A small waveform VAE, trained from scratch: decoder activation snake.
Rows from block 9 of the decoder, named by matrix and row number. Rows with one number belong to one channel. Each number is 500 + 50 x the weight over its row's rms, rounded and kept within 0 to 999. All counts start at 0. Numbers have three digits each. After the name is the row's rms in percent of the matrix's.
# convs0: first width-7 conv, dilation 3 (decoder.decb.2.1.convs.0.weight, 64x64x7, standardized in use), inputs 56-63, a 7 kernel for each
# convs1: second width-7 conv (decoder.decb.2.1.convs.1.weight, 64x64x7, standardized in use, transposed), outputs 56-63, a 7 kernel for each
convs0.0 099:497459522516486541552508446477451560516457486425456477429525465496497431560544454496545421455510527456489507484501522461512483511465464513487518529521479506474462468516
convs0.1 102:479474473470446522573596304458539609505500478489538457491473500509463466520508537485428434550470453506522493484514459584542418480467531501543486460561561522512502513549
convs0.2 100:552480533506490473519373487475490425480487519527507496503519485494520495514469502442570480544582515562546514496525599561398502539500548570439522479527483503458517490458
convs0.3 107:589513528455461484510494369351515546443494491572490449570490513504439504496500519504518544476596515505446557472521539541413402507455494473460479472503491495487438520493
convs0.4 097:462522514563425533468477395464500497583533470528470519464471455513461478541491510471508450511528444570440526543422603486419614561456541484487550511439561433550434467534
convs0.5 105:518456559525487483520549470363495468598543532496459542534493445517486468549542519488429485491579493534483531421543519505545478526501439550548523525513435493523443471520
convs0.6 104:477513554470470512517514512461573468457502489472482546451487486480500458527473496505455491524455476485509554533546660508526573523496515629486494497514463498518446502530
convs0.7 109:497501462485437491488515675363464470595648512464465430509545484491526520485460522483449431449622510397457532436501474460512556482539497498474529556498572525550484490532
convs0.8 095:557500523519518575536493433516491418454417514541458534434473528471502477470441512480561456453389479487416488475507561439384451509435550570498524530497466507541458507462
convs0.9 115:479444473498506484442593500424458510573551453475553578488469562556486447501460579508516539533457501494463497527496525608502504544509539510475478509459563483519538528472
convs0.10 081:548488576501545468482546608510485479541468470526455491485440554539545499514575465475472510500491557493493543494473532448507542515529449593492473458507481456460530493421
convs0.11 088:450526492495554474472515536562516525489427541518583498471578499527497446526377489466426442525536507511443481474535408611540569456563512473483533437580506560541538519497
convs0.12 088:568476523553504517487498451556446444406505515500497502530499432499516433477567562488546424459514541538513440418422417581447447443472501488506551448516496540525532530509
convs0.13 108:465502493563508430483651571577570526507553558539509475517488514493509473527511517514476438466470497472474551522470557408417436513483535511535498496449447421481482472500
convs0.14 107:504492461456493480481535460458524590479456477533461476459477587490522496387602525562515512505586523463479409499528524385402440468460556489597477562463474477462466507477
convs0.15 093:503451475570474515509503437505446435454580484505550504501573542499510574552509460527495457469536442499447560382546427645406554543500540518501575555484481500469480495500
convs0.16 097:456520496504413505465494445533553467521448459531481421519455435503488555370450434516464530477582501573497526489456492393558526500508546389393381466527505439476496448420
convs0.17 101:491504498474548458516517521611499481577488444449507507478480497515478484521502510528543528457506526568509547634455550507452560548501519546461498488530555587499606512505
convs0.18 099:546475463503500463498535505543384563461551435530498456457510457456491551540443471517516458464595526482453518571520432587438564479548532510544540471534472522466502490517
convs0.19 099:491480536465489468477494504533559482545506507523449564493441534506498546522490462469537522529520581560436486500459561491487618547451508512523537479538522485601537505603
convs0.20 106:498508427487458457512502477563430519465510581489534509404483465500538439596668473490486519530447503556514482466459486539473472475519439526556543563569456509490471498505
convs0.21 110:454534438595476548532479511482456382443554514575494495519535502506481522495516486450519507497501523497507514471430518439626474575519563604580557469547472448523460516447
convs0.22 097:456555510449503456469528519517485485491552476544520488475460516580462533499476556451426498554548516591531477493465571458531552490504501519539491485543508539522486554596
convs0.23 099:476533527476480472492490458500424501518485482480488499494531514498461495488532518555419477532542499495406554527415511421531569534446494487439505539549577501490525518548
convs0.24 104:555459458477514528535391485481440443475447523469541443427534523484498398523528538555569537419468527451483534530427439486489606488460370548484429538495566539542477472489
convs0.25 103:462478516452488558473482518473488434551532555444520527456482494493417477547518477453486478456540516493451554477528506481579552516429545476585513474524489552495479488507
convs0.26 104:501486469491458527490580453554553409492516440542519408456525500539525562528475602551558480524533420604540468521513416358583388404501488513572424439510532522555530509526
convs0.27 100:564526502474573490501464489501481494486458560542561455555530519535437479433511523489544448509570528516509536506517500477418527509537565465465591569353430426500427415444
convs0.28 103:495513506553527513518533539401651440557462500465538490489580517493507484512470541459529479605539469490520629460532531541535538479463600474497450476526510517490509434489
convs0.29 104:464482526494473498506477609514466441507521532475519488471505541499491529441505470509458507481425582381428500429475558540486521502529554507539480506541468489558486492565
convs0.30 082:437429456509355469446498558515537502508556512479484443468453431522490510475488537556445426458524437451476459478491498377460473537542484541531561573523519502455492482525
convs0.31 102:495442491538494493539480388528436501548467491485565519504421563490437501474438500527473501465492550621552476455494452508457495501517516503503469526454474529522493533501
convs0.32 097:457469506472474460454664641596572670646659537478515512532552474528487430525416514487485464441458407475465563511529544517591540486489478518403492513519498519489505500465
convs0.33 087:542490490463469490492564584615653595573517629554545558640626618522521558507553488505460469491488436477502564602509526552513518552470505441467499502480519525484468480470
convs0.34 105:531452466426431515463549431553418561561528508532530485518492542480461496519541446497486480456475461557489431474586552480554559553475496516539501552538491508505568464517
convs0.35 103:450451467495423533513454485508518593572549435492494437591496529483479451449502479537453501518367488422578485497535552459602506470508490456478455470617523485551539567474
convs0.36 104:465525427497459532512623512438555478533445471547503523540520552503486488498494556458463419479509484446474474480480498511474514512477499527558482514537497441543519466471
convs0.37 107:479440508480497474461591541407453437532514521581474438505494535426511499532496483530367522497437482551530510498537582497524624437500453531497496507522510513518500612505
convs0.38 091:482499465485452469469483576412479410419497494497544480521448613524578494506492451515387452406495389503446535491616597553508539520495571499476529488545453504529516498484
convs0.39 096:466538549490472491493626548494493595584605494526476528550458578527509559520463486500441492555357570529516483497403511537524438475437513448533516528493474429479454504456
convs0.40 087:548508527505464529522544494508603560542470589590485490521556542600537543502510537547543465472525540467450490468552540445389470455506452464485466490475493530538495524525
convs0.41 105:518428485497497536468380580553322419499478510560565558479511485504524542457497512485555537468462464555482535556571557481568492511484570553535502498552499604548561628503
convs0.42 103:541571532460477488447495603610455465405597558518391570441477547514527530537500507495546517483544656533529552560423583528444567474485510531462535503464453530535513551439
convs0.43 082:563544480554576559547498546462555559545452527539534547522580618537425542523538485487476417427500393462403501481536535525501503491442487505496476509430476446493479462439
convs0.44 108:480513453521523538417475401421479512455441465444436485535419447534478496476524489450586486531451571484505549485497553542504509515450501461484484473504523452507533549535
convs0.45 103:529479521527511481517533476481523538509497549513496512509515569513532539516501509542569543577531555506496488473485526439507466502484537387490530519456502469503483562537
convs0.46 099:495470488507538475523476532397389434476551490473472522502560514471483518515444474521481454520551563397511535476511549441569598486517498478475488511514520496488454493505
convs0.47 100:530513547545506436454495447523399492548623394482493550510455477552529471471558505601444469534460505472558532460588502480525544517533534467611533543485485447531427422451
convs0.48 092:497533435494503525518459395486502621475587481488522514501496491519509490464483467517474543466474466441462429560548453590607444502517464503532445498542550536499556552533
convs0.49 109:515458466428455501525497506445528483532517467508484400457475527509465516472521495512389490411348419387472507460486420550505550550454453492557524444541494502502587538509
convs0.50 102:527532489463480483516530515462485491430462431464531593580514497483472573666435419509523568494462466616464480482509521471485483472460563663540564446465514459453475459474
convs0.51 102:529509572553529557501564510439459470521463482502535507529517538521518529470456483515450518543542448431415489520476504483559485522519509550442462504513489510523406466435
convs0.52 094:520519525466506450529434565561549503586546448562493498464476472481500550520501446489445519523510614540384477478508573464466506518510584487460485445581480539500485574509
convs0.53 102:527502516502497497492481508502582455479563417487507468543548517492554504463524452459580446432428383545496604508445480453624542535503444512538479573531530461430485491451
convs0.54 088:517529522552543520475531417467437574571535471505484613556535503557443516490501511493549632588518592627569412440479513560523459479357395526399508482508518528519450490430
convs0.55 099:438489502507469495493483490512487555503464468476522475452448492546518539568407498443412498434496438499565552632671595445574458575580590468474511542533550522561523531519
convs0.56 099:493497488491472487474509486492518499462493529492540505471574495421469551499478508450481433483489427449560474436643439563540465474485540494536534453493496542473517511470
convs0.57 099:538453507482583472527593579550484502432510514493525455455523547422538504535477484493398490469451598499456419493471566484529602501530480497481513543512526529592525504539
convs0.58 099:476456472457473556493527543469501466611482412527497441542440420407514474494568533531530468547541509568568513493460457479608432446485499468464505559509512512518475467512
convs0.59 096:568484475532460489498507555441425412487560480500466460487470506507476473495444459530513375484550537582447522455434515475444553476475540490536493516549520464546473529521
convs0.60 110:534473503487470506524377513548491518516493496515550533499565499494524487517484480498570499475498512560597419361446476496483560577464497488535463550475497457516500526505
convs0.61 102:484520528485512458524480581463511545479521460456487435456550434502450558508491486534517440486508540491492401566475592467570501502517482462528520523505436459532593551490
convs0.62 096:465483468516466465501526556575532613530496512531532485498495475490591475501537461496458547518485436598516508442607419431567485464542550517513550456487465537522534563548
convs0.63 109:544535455538473507515541459478550480514498453453455486436486489453510538501456484502534572551589529452611444456522548539456506506492596520525455565462480527534490473453
convs1.0 094:498470502479620512479467450462506451527511526490451559465473510547600450568491400486507413425562529552493490426555338534432463355511470375489533477487473437584495478519
convs1.1 095:458529526522516530438482515456529512549589463509461504587385525438542525545475585483453548493513529430544421486520448491380458507463499432496523553442475511512532568435
convs1.2 102:421422436464503475491444498537479484552451511576480485491503475358479423463512492377472525529450438556453429517461545554581444513411591515549573488566630553496524531539
convs1.3 095:633418503534466410564431448446479518540478523420544520534534553429509477480511443462468456514400447430444491486469539531637573476473545494509443461514546545495446497474
convs1.4 113:567538555480547519504474512493508388457458531581499485445495514460514579517468473397368488481459469466501360569547463409489402488565511486463495475544481504493584615454
convs1.5 090:542501614547527532511521529484542516546533444512528542480471494555489515496500532425510483439409477516491518614458498505423464635556465584657561621588587589557632563624
convs1.6 110:422504471512503505472373518509518464443469436586494507539569524441508449574420498469482531505557490579474418600578607511575415468588587711546472520555560520551537522527
convs1.7 130:464610507511438501582562587639599633566545580566588555491461479582528486551529581446550539533524555504471435488586502525499444459412388413504455454549439439431438431382
convs1.8 089:410538524577545476481484461503495443465515521470471529493487514357384300508443351476496466479527505505511457513517495389500486460547459462388559519465477442494377483485
convs1.9 085:548455461459585455461502494527464442503490471461487508500585418612600630507604511449552580535392512459528476396412580484470486520445493522482452438458419318502454471416
convs1.10 097:578566496542452465528509495551450542507518497480570472519511508555361489545464426528415498517473531439421536406540476509477486537490451455411485450556478584596520594536
convs1.11 100:424406462474525530514524530538518504536498625527531588503499544403401570416439496561495593560539576556505595472447512549537438442447437375439425426486515510572512485532
convs1.12 097:415501486508500514402490585519524532520478507500503452461459481444500403460383404539507546455493482383492381443524545400533507466518536484447425467550464586520501482430
convs1.13 091:521504494607575494460487477532470442469451490569458472480428466533561580576493452455526465546539447560502627578477541406478515499575529524510515540454444357451419433477
convs1.14 097:529594508554519491502516479505466452555478532518513598469551531488445510525558460429521467484456444418505420536475521382459472550596562585586548422562532488466495571617
convs1.15 091:587556485515604465524535552499531533516529520506494475467423528613456429374375450443611462511458486643552494573591482420437422470557535457486464534526499471440598526553
convs1.16 085:623540497494469524475482520529540555506513606537477462447504450450397471593588449656462561545550520565517537481437538577490477509491517425505503501410420518514543493557
convs1.17 102:482422463476567627568439462488476539568560534473497591492474509554480495470498543403438507496485547603574481483434528488403421425424471476442445442540512486514578509465
convs1.18 098:529439587477550501465475498479520523485490432488492478507465488332479433521572560428394521511495485459567482449391377496527455449454533528491600462492533489502585517471
convs1.19 109:534537467583521545455487542529432464517512524563472470463510556479428534516576500363470575501500549448461416496496663499555443428447476425417507380553526430326478574508
convs1.20 112:564503586551614601494575544523483526452417624602550537592560467501547446529539495499413522534437471477525484556458425451445428497554518467542454436373460507484499463519
convs1.21 087:642493423470510460583484532463494495481452452407461405484522436502456491488589640652494508549483430441512462465490474490544489513438525523562545594520413492511534530515
convs1.22 096:587588549577486553558544548545523544512540489506439451468428519412417432450446462321518479531514515469490478562595486485384428483379495496397400519636521383562548535423
convs1.23 099:436447456520436440461505463454518510462551466490574515508433602562516503550541396516583478466450515516521522449677435429502616540532466540458485445477454455577426493375
convs1.24 088:437553631426505575554471453454461450538488416568519466527452456469365545444456519443537514483578498529602400481518499520628373523451563489472473516481487488461545501530
convs1.25 101:425477486421595530441472509507511496537476436472428447414508544665657498462503574356597532479478519585503457589460479496510468440511473492434527401552475516521589550443
convs1.26 100:484465448406508560542491469418484544553487481494457463543523564430524515617665490551537486480503483454449454476443400528582504572496527453520533454579467567588664567511
convs1.27 111:445469406426409553441492461499489447467446516507512469553461442607630706639655534524526512509487524517520476518460603476510486529574595582589476470622617563673543572602
convs1.28 097:474472534557510488473535583548482489520498519537514475458567534433455523414504513457413529543494573557453410398465522429597482500529563479504436471567499530494461513516
convs1.29 117:432534517510506479475459439499456515478525568470430444441489481390578445481400529542563471525515488560410527545558504529488519430555404459453449499384599470534447457538
convs1.30 089:594529597420483575561525522560518509490483388379417360409420414484524510449487566371409440443416407416466436460506497550467454588454455511525585469541485506486470473499
convs1.31 092:495600439478500419534472421448462468443479469551532540501475513544653579505466481575598464544593568460515461584472491557452396581515498508462488457513469626604480586550
convs1.32 081:565543494483442570510517524566524551519531464495491522495525503626517543450508538457619575562555538548580685523477599512524531552510583519491453575592478429445456524495
convs1.33 079:434523561523588519495603553544506504550549503480542525524546515433501573624608513595470500491494488488439527548523535512516517515633466452513579468538505460549528361429
convs1.34 109:533546492560504541535462452498546516528475464436494477453418499553531451547554558406516491402462523448404514608540545541468461465417423523561468531404426468497465445529
convs1.35 099:419451653577557603475542586568558544484473532514463476545506572561595542514437539496480469407539483543483498519440469574487512547429498500449507444454539507465453486414
convs1.36 101:523482398470526495323541560499508489563567561481464497493551543611468466509449533523436497498470472520525491513396537667598524582551549535473621607604529547543633594556
convs1.37 099:601600587472470511633519547516519498527518579548531554475540485477449602530465563581565437401530514480500521486651550451508545489456567468468548603397418408412454511459
convs1.38 089:557509489411566504450485534370433478450423421574430458437553492480540462515465503460512537531496506519557430560539590683488601499415448544385454519522405465535438562532
convs1.39 099:532510433520461577409503517514522537505508501499453539593502526401425535495480534543430406527506488500538470578410313610508547453542524474423505454539548532464410492582
convs1.40 096:486453453452515475516456423476458422431475518478487527544499546540518448503479407551489412420420410472509479490514620458537480361560506419523441546484421428462502565554
convs1.41 120:525534437548451465506488533514502629611616405497427493521455426547536450482509411428582648575593566480511399460421529632545535516545488419449481462594507472464440527489
convs1.42 107:608420536633550601572554537531544569489473489516536504591551529522618596511437487562501528493538446421354536487490494486620639533577488449439630467450485521463344447498
convs1.43 076:461481503513535506408475539500473534526535455467491472556493419382487566486524473444531504477493515490411531626554497522513431514547544491500512469473378503393408471478
convs1.44 100:462553459536572511605519444432480423494488527459539430474515541548527575447510555535448461496486447498503524561607652634594426467512427443466568510392418446457582487596
convs1.45 106:475330431539518522470550558541529518503506511507548546519461497545428491507544387537426503350398533467406561494444427423392534571493540430549475522420474583569495468495
convs1.46 125:512425415468467563514458438459360377362424540532551569455536489383451499485560628466458402414470516471519459516595585416486541604569561505492540540467440443571554532472
convs1.47 100:594519443563537555552550504510513548449541536501547551534488514550487468473409430508527427488523553492524446558472500540554428535538522594570537583469404557546471475505
convs1.48 106:574593571476549555565566559540510492494401530435489488541523528555555435419514504431591542499515467450528531412427481436521637596583503547539491424474476537524480457499
convs1.49 094:512515472408477548532521503470503505476464416342372396417448413672503518553448431486565611597587601532605514484545460444602509499553462541558600538481455510495495420519
convs1.50 125:457408462437498409556499508447493511495537471436505425433489484563499516394383518522467464471462478573484526480507477522518502551536449477473538549454477442460478485470
convs1.51 099:526476412450409447378481532469545456474493557488526525491587582459585536498517585583515536494542494511540422558492481551522429436504451478483497475519572502517589580524
convs1.52 104:507529379526531440512498446483535450468547455513459464459541547415443643427429520533530436498539484410476523542406550619484486488421446476455519454434477530464384458530
convs1.53 093:422439412468449457462459514529466490535535513496515480486547477480532577516605570455408484459495521489480469571628448568584496568492430525577506490515545456608622542509
convs1.54 092:533477572571550398561509544519502520560519472555493519569474517433382412487449433374465464461432443447495406508478492555477449539476429406453469407442379492450484411334
convs1.55 085:479416488512493394514504416413468513436477411467444443394412423471569460531511402525528460478513479536518504560544603521485446486600539602558459601433482511507556435609
convs1.56 105:433606404474488479518533527563490520532484583568451502471515454511445510452399487526528532524531430485512410530502503556613483447468548551570468491478478462448414449624
convs1.57 093:425467505458475528500457468544501527507557565503524506503492537538458579465576567593550513440427435355406503475490563431398414544581510455452528526580627600534541438451
convs1.58 095:540477469509460543444523526505464495470422457502426424520491508475566558511449457415504475486537386443409581589521464492465511530518508406425365449403442454449436539461
convs1.59 116:485585482422557451456537523582488511547490546525441423554499556534496471462469526537397483495486459508480462380410510501453527605522547419453561544576557517471502438398
convs1.60 101:568546454508402467468551456471474496442557465450480522476496530530532490465515473468552516507545475559473511481423386505556518521432401546573486454467519451492586474524
convs1.61 100:452505498510505511548504449444492524547495512513515523583496495482513591620563401619498483485599526506473476487470482552575601571547534510531517575578555626564530551504
convs1.62 112:523508548457486465507566508505450480491445446441502476575538467571507529544610545390570432478480544451525458488603518455410437567534565436488497522434490510491560592580
convs1.63 097:527402413411505551450413490452506464470489484531455482502528517442519479495471511460491455414527435416353563557434585539485553507444504523491479459467505454497544497557